python train.py --arch="resnet_bottleneck" --model="rotation predictor" --train_examples=97500 --avg_pool_shortcut=false --max_grad_norm=3.0 --adaptive_grad_clip=0.05 --lr_schedule="linear"
Rows from block 5 of a small rotation predictor, named by matrix and row number. Rows with one number belong to one channel. Each number is 50 + 12 x the weight over its row's rms, rounded and kept within 0 to 99. All counts start at 0.
After each channel's rows are labels from the 100 images, of 14848, where the channel reaches its highest value: "strongest on" is what is common among them. Only what is clearly more common there than usual is listed. The data: rendered solids tumbling over patterned floors. In brackets: how many of the 100.
# convs1: 3x3 conv (model.blocks.5.convs.1.weight, 32x32x3x3, each kernel summed), inputs 0-31
# convs2: expand pointwise conv (model.blocks.5.convs.2.weight, 128x32x1x1, transposed), outputs 0-127

convs1.1:72 59 26 45 52 54 36 42 45 40 38 63 53 63 67 70 40 48 55 53 47 63 47 53 52 51 48 30 43 44 28 72
convs2.1:56 39 39 38 33 55 45 45 55 50 23 36 55 38 42 38 74 45 39 39 16 22 48 61 67 53 42 33 55 45 64 58 67 51 57 29 64 39 44 51 53 68 52 44 41 65 47 52 61 18 34 61 53 27 50 52 42 57 54 49 63 46 62 52 45 44 47 53 51 68 37 64 46 38 51 25 44 45 56 61 37 55 72 46 53 63 56 63 49 55 37 46 56 48 48 56 86 75 58 70 25 44 47 62 56 38 48 51 55 52 55 47 60 66 47 53 62 53 52 39 51 35 50 51 63 68 51 58
strongest on: white object (52); dodecahedron (29); its colour: white (25)

convs1.25:58 52 55 32 43 63 54 33 62 28 50 51 46 47 54 57 59 28 62 47 36 53 50 87 58 31 47 47 55 41 50 62
convs2.25:35 39 38 68 51 77 67 54 77 64 42 69 62 51 43 32 45 34 60 49 51 55 47 47 46 62 47 45 43 48 55 28 60 66 61 43 61 53 51 45 41 43 63 67 46 56 36 67 46 39 55 44 55 65 55 39 34 61 74 34 36 57 70 63 27 70 34 52 62 38 36 30 47 63 51 37 55 51 53 42 33 47 40 29 45 49 61 65 37 47 53 64 62 64 45 54 56 49 55 54 42 55 45 70 62 22 49 37 58 56 55 68 57 66 77 37 48 56 33 55 54 67 58 42 39 38 48 62
strongest on: black object (48)

convs1.3:58 65 42 34 63 37 61 56 52 72 43 36 31 56 44 53 53 67 52 32 38 40 56 60 42 73 41 38 52 33 53 64
convs2.3:47 61 50 47 42 62 46 41 22 48 56 47 48 63 35 70 55 61 59 26 47 60 67 46 57 25 53 51 57 64 47 67 65 54 43 53 46 42 30 41 64 56 72 63 43 47 48 29 35 57 69 49 61 34 84 34 49 23 53 58 45 41 39 51 47 24 44 73 48 43 49 58 39 80 50 54 65 55 43 61 49 66 51 51 44 47 46 38 59 63 53 46 37 53 51 58 64 37 48 61 27 57 53 59 34 54 48 38 45 73 55 59 63 43 49 57 58 45 31 30 69 69 55 68 50 59 50 52
strongest on: red object (44)

convs1.24:47 48 34 44 42 29 40 37 42 43 51 57 46 30 66 70 48 45 44 54 44 64 43 77 68 53 59 47 58 44 48 75
convs2.24:52 40 35 35 47 37 59 71 57 67 62 40 52 46 52 55 35 46 52 44 66 48 42 37 55 52 46 80 61 65 44 40 51 28 59 54 39 30 33 70 51 54 37 62 51 79 49 44 65 49 31 31 49 37 32 56 65 65 49 47 52 28 42 44 55 66 59 33 35 70 43 70 35 55 40 43 52 59 66 58 58 42 46 46 54 44 52 29 66 51 42 20 48 33 57 40 59 52 49 51 56 65 48 71 72 40 41 58 53 54 46 34 69 46 36 46 41 63 38 56 67 64 52 43 60 43 62 67
strongest on: black object (52); its colour: black (30)

convs1.30:60 45 43 46 42 66 51 47 60 41 51 46 45 62 48 48 49 42 74 51 47 58 64 52 00 38 60 45 51 55 54 55
convs2.30:61 37 38 58 34 41 54 51 61 30 50 32 64 49 52 59 45 26 65 38 62 39 68 27 58 59 56 48 23 58 49 46 35 40 46 46 54 54 50 75 43 55 21 61 48 41 45 67 48 37 52 56 54 36 22 73 53 58 51 35 42 64 62 49 34 51 40 51 28 54 53 48 58 36 51 48 58 45 43 31 42 38 41 43 45 57 54 56 63 60 43 66 51 69 15 43 38 49 52 47 42 48 72 57 55 52 31 37 42 58 47 59 21 47 45 62 50 70 45 58 53 55 54 34 48 55 36 71
strongest on: light from the left (63)

convs1.15:57 66 34 21 53 71 37 54 41 61 30 63 50 39 59 61 44 33 52 52 44 60 60 52 61 41 53 44 57 32 51 68
convs2.15:37 42 70 47 62 52 56 56 46 44 35 66 66 57 53 50 54 50 41 79 33 65 48 72 69 45 45 38 34 61 45 52 37 46 52 33 49 52 70 47 47 55 48 57 64 51 47 08 58 24 64 55 47 42 55 77 45 53 48 60 54 37 49 61 36 61 56 66 69 21 47 32 54 54 61 64 34 59 50 31 60 30 49 51 53 46 58 40 51 52 45 50 42 55 61 55 40 62 42 29 56 39 45 43 50 38 43 43 40 43 66 30 49 31 67 58 50 52 53 29 28 30 44 46 48 55 34 42
strongest on: white object (51); its colour: white (33); dodecahedron (29)